python train.py --model="contrastive image-text model" --dataset="simulated fluorescence microscopy of cells" --train_examples=195000 --image_size=48 --crop_scale_min=1 --horizontal_flip=true --tokenizer="word" --vocab_size=42 --loss="sigmoid" --embed_dim=384 --encoder_arch="squeezenet" --encoder_norm="batchnorm" --encoder_activation="relu" --encoder_depths=[3, 3, 3, 3] --encoder_kernel_size=3 --encoder_stem="single" --encoder_widths=[160, 320, 640, 1280] --text_encoder_causal=true --text_encoder_width=128 --text_encoder_layers=7 --text_encoder_norm="layernorm" --text_encoder_norm_position="pre" --text_encoder_activation="relu" --text_encoder_mlp_ratio=6 --text_encoder_head_dim=64 --text_encoder_fused_qkv=true --text_encoder_bias="all" --text_encoder_qk_norm=true --text_encoder_parallel_block=false --text_encoder_inner_norm=false --text_encoder_drop_path=0.1 --text_encoder_positions="learned" --init="kaiming_normal" --residual_init="scaled_by_depth" --optimizer="muon" --muon_scale="original" --lr=0.0094 --momentum=0.95 --nesterov=false --orthogonalizer="newton_schulz_5" --adamw_lr_other_params=0.002 --grad_clip=1.0 --gradient_centralization=true --ema_decay=0.995 --steps=11700 --batch_size=512 --epochs=30.7 --lr_schedule="cosine" --final_lr_fraction=0 --warmup_steps=1170 --weight_decay=0.09 --adamw_weight_decay_other_params=0
Rows from block 9 of the image encoder of a small contrastive image-text model, named by matrix and row number. Rows with one number belong to one channel. Each number is 500 + 40 x the weight over its row's rms, rounded and kept within 0 to 999. All counts start at 0. Numbers have three digits each. After the name is the row's rms in percent of the matrix's.
After each channel's rows are labels from the 100 images, of 14848, where the channel reaches its highest value: "top examples" is what is common among them. Only what is clearly more common there than usual is listed. The data: simulated fluorescence microscopy of cells. In brackets: how many of the 100, against the usual share in percent.
# sq0: squeeze pointwise conv (encoder.blocks.9.sq.0.weight, 320x640x1x1), inputs 0-106
# e10: expand pointwise conv (encoder.blocks.9.e1.0.weight, 640x320x1x1, transposed), outputs 0-106
# e30: expand 3x3 conv (encoder.blocks.9.e3.0.weight, 640x320x3x3, transposed, each kernel summed), outputs 0-106

sq0.189 094:501496466534494573468507471465516423500493522485515492503555492528422492501440477519546421520530438521539489467527515532538601525530551522500541524553501515528516511514421460475476452526565508517441523515471583571420526463540463498463478530524462529494490489460488579541503507521567482543522460481453506513475509541522454
e10.189 096:534453531437474524529536517471456509464541462535498533466509469445545495505451467526437469491461460473483494483469507481488521524512486442580503500442545578489481535536454517578494436521490472500504502560433547454464479474546476448455550492505505430541583451522469550515500424488515494511472511489560493479555485481501472
e30.189 074:497463503467410475440494504484474561525467539536459443523516513533518494531480443583464468531476532465477500528487549503430521543451465465475411443510524471428439555520459499482486553487534492452432539553497484458491500522509469446490458521434520536479499534497547487501495458541486464488491602477491491416489477484391468
top examples: membrane rim (79 vs 12.8)

sq0.185 089:554519511509517487518508502524510497552440475493539509501522500487500512487514560504459545532492457475505518501535480571470489501463486501476487493503529511507490495482520450522439472497473476509594454410479491484559511469513514490533522492437494521479430508456489507434494504468521509496478476525479490522459475504493539
e10.185 100:490443447513535492480517498537472462576499517471469541446550477503521570461517487474570520505500482511451474469510540447487491499537499428468493570487443502512419515583447520569447534567528529487531453447514507458522596563527493467455459500561471490523513552461518459453606448502527467442535479593484485548541477494468498
e30.185 105:466522497514466473488569475508530506467524499464486560481465546532524495500520555483527426437556553480557535516468578481397489466556444535569563512465526441502487545493577595499510529481486537521436550597508512500499508544444518503506588455453533472493543511589532538538484535525528543528452443488476493519531542428592578
top examples: cells: three to five (56 vs 25.4); smooth cytoplasm (41 vs 12.1)

sq0.149 103:488457509481500482483506492472517458488507499495480447434474517533499505528496463491512523434496468492475500557521536424504517476470529495529520530487478525509502508501517521483511538518501521535485505603554571467673500525469498494475489496523520495499470515509468500442505536507515505530493517522533512484479507496492496
e10.149 107:505445565516460512544531519578533486521558507507504499465515476564569457504469478512543515508496508479554510500543491540495523486550468449469474509538461507471461518486498431434490520529547517468449548495468512463491533586522496544496522451397507462550538481472508505464536480550463482521470495478474485497515409560531507
e30.149 125:494552497540438556513536571459493545520505589480557490551509445461442539497539532475448503519526492503514466493556449458433501512504506564438498469453530494545460560472511503534502494492595501521504473483539520505556434510471528524483479453503428518548529508442496479509527558459550458472535484522518435513504474472464528
top examples: bright spots (53 vs 12); vacuoles (31 vs 12.6)

sq0.8 095:471540464495484507501516444494468495502478507496508500548558506488451514515504489500502514510514481494490506458510499528457508561493534469505539474531570572565496519498582559485500504488494466501516525563563483541502495522484485493533494489493520502490482475522503532495515514511399544497496457575538488530487483506454457
e10.8 099:487510548492511497534451558583592477497495491535528543516454505505580490442466515523520519510439461482547541457473461551508508503502497538459458496545452564443474486564603506497522546515446486467483515526433522531505508505509543535576537502525497486507548458500462472466415578523516393565528551481497498505547496460467537
e30.8 095:468495499517493491559551550553535522520529551477503461475537495521470569534516555500503548465494517472508468557492582425441567573512565545451522512524509482445533530569491578473451533492510461491497500548540543518539489446504462476494502547569506509511540494502475550490606575503508475485546494527522521503545547549503497
top examples: cells: three to five (65 vs 25.4); fibres (60 vs 12.7)

sq0.289 105:484500504515512506536509501516536502594595514513467582455532508513557487498538497535485467517523522501531500561503567529523505490519485531485458550510505600525502495497511456537508485511525487541481535519477541484568482499493489536482540536441494506534460496474499511495535475499532530474499527497581471522537521511514520
e10.289 104:383497559586507622510487646475465452532451512497503480485505549479526457504549489509393530542503562469501488497482455538467491481465499440593486468363442536540514532472465527487510427474402503518507479481545520433506489503542535459524497500513391507478498504529506511519480499483477508507403512597493529529516525515462447
e30.289 107:419495521551525468604539527506477456500509400522511457628467501544521501475461494554490511580521483476444535517269470522481482504484438473543485441547449487544496587502523461467471497602504496505548533539495513456472534496405442517472482521469535516483501469486488471510538486506487517447468304518495506514409464457485484
top examples: smooth cytoplasm (100 vs 12.1); few cells (89 vs 24.8); cells: one or two (89 vs 24.8)

sq0.276 104:520464504512509492548494453541513521461470521550449496513527536490520493525467488520490517521518447500507479532533523488488544502510538456491499502515469459496493467505510474532499533528507498499509452487549525532506500519535491482493544490509516510514439488478433507481518512477462475504500552434482475460452506475518476
e10.276 097:612415529448468418463478439460516512546399497478497567510513572479467490514497512478396509514508577568520524474474509484464511512529462501508533481487497578535474475515579400414489462573476494452448501466462450474517558541508461477547444531547543459451548530475460463514511435428394528538485511562528543611546484486579525
e30.276 105:457455525568529455487465510525524544474446432571525524484523413431485521531560505545417514439516468535482502561495517465470498496577502465457482456533520486479499451479483502528506473471555480505474504475501459495473505442428388518567514479419465584480527529543500470386447507495542551558532514553491515494558490539536499
top examples: cells: three to five (74 vs 25.4); ring around the nucleus (43 vs 12.3); smooth cytoplasm (31 vs 12.1)

sq0.147 103:483507492453475482483463535520461561462471512489493521472498472479474532519442544501473434538500545504510505459485517467474486479481486470452506482485491483505500517501512503480503533508498501444517499491471498480510480467448497519485512496456482487521515532528514520536485477515537516536519482494495478500560539493538506
e10.147 099:487494513480435586557483493475440485519386524488440479506516477544555495484446443499547497504547503536520497475529422528619461460558512501503534534460538508496510473467464542530457502496477449514508507465577456485483466480537486508588466506463516515527533532511533463538553535474422447510459519582495450450453469485535437
e30.147 123:515493457441550519503513527497537475564494521517474582572525437509503592524525558528481502524493461499572454527491482505494543527521535531534391471440549544505473458502469567536508554467501589557521481484477532508531452537474500538526454451468492438553503530627551488454517482502496503496577534497467574538570485515586535
top examples: cells: six to nine (67 vs 24.8)

sq0.279 089:425521470512505496497500483412477430512482512458514502500519548485482441504473476469506510449485600487541502495504507521472527513455516468478513481505490557541486574490486457493473527504485529504519508475501628452518485490491520542495529491441513506493494468468536484517439507506459459474519497491499478497485499505494462
e10.279 094:460479469511439496508541538418510465500500527525516532511582511517534506548493518567535481531499554434492490532480515523443514495512491519501503439496514571515531483452492512581538404501455485505494505501463582507400528517555528532484547456476515479595486510544501469509518502538488474484495541508528419474450510451450513
e30.279 075:441524581534520373536483513523487473500477423511500423561501549504426516525511556523503421526517514426495482470506565521498515519509499477508554544510490451439481526408576453470484504520480514477425538512433472522548438462410534490556447456514491525542541602527521519513473467502485513530496478478521477462514528472522522
top examples: smooth cytoplasm (85 vs 12.1); crowded (72 vs 24.9); cells: ten or more (72 vs 24.9)

sq0.247 091:414431509516505526467503435469484492476487517458491528486517513460505549506526480471551469552502613496532505500527463416508493519508486494547511531464451457480514485494485494509546483463487501493492546471517545498521490527472552496553526495438526536506534468502572496530516545517496528531510522564491456509477542493476479
e10.247 099:489502536570471543478515460443512528580453444478451587476532546537425559558527512456487526508504497530516482517597513538520440483515506457513489453488442489499520498495489491554525434525541490468561524545426521501482417534452495517586526509455484582586469474508548475512502528475606553472483422481509450434548492445456498
e30.247 075:626520485473467461440495496501422513513529562490461496589449539541512519472501497466453448453477461475476491440518446535482503523452473528501548397431530569480556441577483469549528481538483442429516469474503475508453448472594601524432472446492504484499478513505512491497532492460463458425506582418469526458461489525460534
top examples: bright spots (100 vs 12); few cells (94 vs 24.8); cells: one or two (94 vs 24.8)

sq0.83 105:411510501529565514531547522503531514529561474506526582486493499495544496518462502502515477412500552508508493510506485592479505503520551495491470547510460550471511449477430483490496527463508471472529536539451515564534501502542444531482506500508503500481505493494543478503510495525521514519494472522468492521500543515520457
e10.83 105:416541470556590465494479482467527474475478526492484567466480504469568457453531493515478637553453441470538455490473498456483491519482487512466467473422498499472533474444441494596538515513513511518541513552516518541492516570481488531517507475500512504452479483501534475557540491479447483528536491625451458526530549568557496
e30.83 107:408448537493560481540519504539464452450499339512531502628485560553515505502423504534489510571507510508540516499356467519495444486522464463541536439513473471521518604509498474473487509653509509443479518513522479455476553474382454475477496546498486499459493496482484536457464493450471466495532189502483519466486479464471501
top examples: smooth cytoplasm (100 vs 12.1); few cells (70 vs 24.8); cells: one or two (70 vs 24.8)

sq0.76 101:552547513459476494508467464487459474560545493529505436496482511525478520530550481537471514599497511503559511478539557446500560457518514546484527500495448451481520594518486510503501469541506541485505477459473487520438528533480465503506522493483534529474507516488490482480534529492494477484511493545684529550513454490463538
e10.76 110:355507499463436490481479459404423538480507523441534529521502548529455553585499524518435433515461579427416433497534473462524472477517507513448540489410508418507496480493490452511489431464429538515491535453453459479536556519546465528478483512505386556435434566540490505493486496494513492485349513392550513553499489502479516
e30.76 137:495531495530462482508480471512495506502548465475521501471529532513499531489506496535495483540491493474480490479290533481505496452534465492540496356546543509453513505501530439538517501498489547490522513527490493488494482493355536507497485531519537491502487477488527478502496541476483516441509428490495491486524488521529540
top examples: membrane rim (100 vs 12.8); few cells (86 vs 24.8); cells: one or two (86 vs 24.8)

sq0.6 099:508545514531519496521503491487495531471512513530531466525489504509555523609511532536506462496512513502575514486486465528523546569514594579467499521507540474545475548519512533483550497498534508460491544512480481508465523470586520496418488534513516498481498477487500523485535483485478519523520509516478472451566453506520514
e10.6 101:559497526547437525509461554445472498530454541528517493493506424548533478490488490534479483502477490498437517447488528486529564545511526584521496498511523474521474504438574537483487508472492475524478477484501497577450531475490472497433438501507445457488545440507453475478533496428552526509472526413520515577509459448515466
e30.6 076:578469446458461511488497422534489528501500529456510503493497466463499535470476508515488524449500401548486500510563472520534519517418461475471419517487469485393530475432466483504525458470513462453511480459502447525511521501552533516516457563505475502477459512471503497520467536520470488438496490451501503496445397519459516
top examples: membrane rim (51 vs 12.8); fibres (41 vs 12.7)

sq0.91 104:461474486495484503522478479494514516478457479517467476496483511477540494518466449525519479524487523530515511481494527512509488464498471511446511500492500532462486516482518518493480494457498491541508486576514495477494522540521520519475499491498504495518519508508484482502471539479497513506503506521541534480484505505521492
e10.91 095:508544467556498472526527491507517457493488502486532506520546554565482482458480456502385526492516522520496550391499505408455422485519478476476493461500444429591521501547479460458436420488512510517551481503527467563553436472480476502473504443451511577486532536523494521475524469471480490546431515503546568475518528553497454
e30.91 106:440463500373543525469485499508514420518491520471529541515464480510542523514546474516503524520543464506545499539532479455477592518466548529484419499576504522504485483521460499487527485477476580536500461494542557487438425529477494457558461450443502473512491479560513400411553585486474533522558496486472557518517487472570491
top examples: cells: six to nine (64 vs 24.8); fibres (61 vs 12.7)

sq0.190 095:502519488493487494506499549477513466540528467480466532516510542440495521415538510509534467557496460501516531493468514453501505519493467490497518523496565471486522466518531510512496484507486471514497535512492522469543487465526524490415506492518507483497503521527540510446530522529560496458492507487493493485534524494483512
e10.190 100:559547502448521499545504454486536502371426518481471524492472547588522584546473481492513504558485508486537504477500494498501510493554511537547424500467485466482503563468494502526465477491436482580485507474491418532473572424540457564430496505440523499465507476557530516497488563514483469446497507476506504452487497515476544
e30.190 112:515509537498504503572550558523534488525536515477488549496517456427468486445517563479510494561565523486506499511489573444461554518494512518460520492562496497468535570505571546498543503548483538526473536589521550540590492499503543516521518494537453502490503553487428522506500485467511564449545542532531536502512496489506519
top examples: vacuoles (43 vs 12.6)

sq0.21 104:495502530469519513476500546440471471537440522479520470467527463437511522492490474466512500513499480527469453546513489390508466542465483509486466487409450464469508504510465476525439499583507492542475428571500520474594534451482501495475516496472479475507504492493536480476497472534534492497525457531449517511454526490508499
e10.21 105:465535566439476461471593488410469455524539501476521510536486528526485468486559632532486442508532446484444515514534590586412467493481496523524502489484492545550525486399509510423477536481527516580495499528529518526468511513458488458504514459485529478503397616522493426492593457497530412454566445510548453486529514517432486
e30.21 100:550516501537485496379468485508494572534517530477485521483512447510490576533521531473455513408471460488446512479523484536539512514563485494551457352509511503500528516518414462534500491467495477489459471465466537492504518474529663534455499447534566428536509519513532528483498487486509495462489481444466543441560492508487517
top examples: bright spots (100 vs 12); few cells (86 vs 24.8); cells: one or two (86 vs 24.8)

sq0.107 101:517447451487488496535519486500482471424508486507539489503527570497514520486502450549564468416428453507449509456497527495547498490500491519510507491513520494465483398502563514501521540574527512599507465537480491484438512608517502464515492474520526477557524511484568467481532533475469456478530518494511524506487490522547507
e10.107 100:534443532497498523504484508588491522501490547471499473546514486537367500570502512502437513508570489542486530478477530549470522525502519532546515457464434505474496481534483491353464501548434516615535481513522561503522500499490529506534530526526465525558547542518465483517516451498483479466567502483464428500474570410439508
e30.107 077:527496447484488410503503498528503508479492415453490493494471489551526508441531499508485477503461498528503480523556388488475487425580507444540515455525552544496526438523468504444492555557447476500570503481475506497456558472589570500547454409488526489493506473536523512509519539464461417425491448490479483449499442453453467
top examples: bright spots (91 vs 12); few cells (85 vs 24.8); cells: one or two (85 vs 24.8)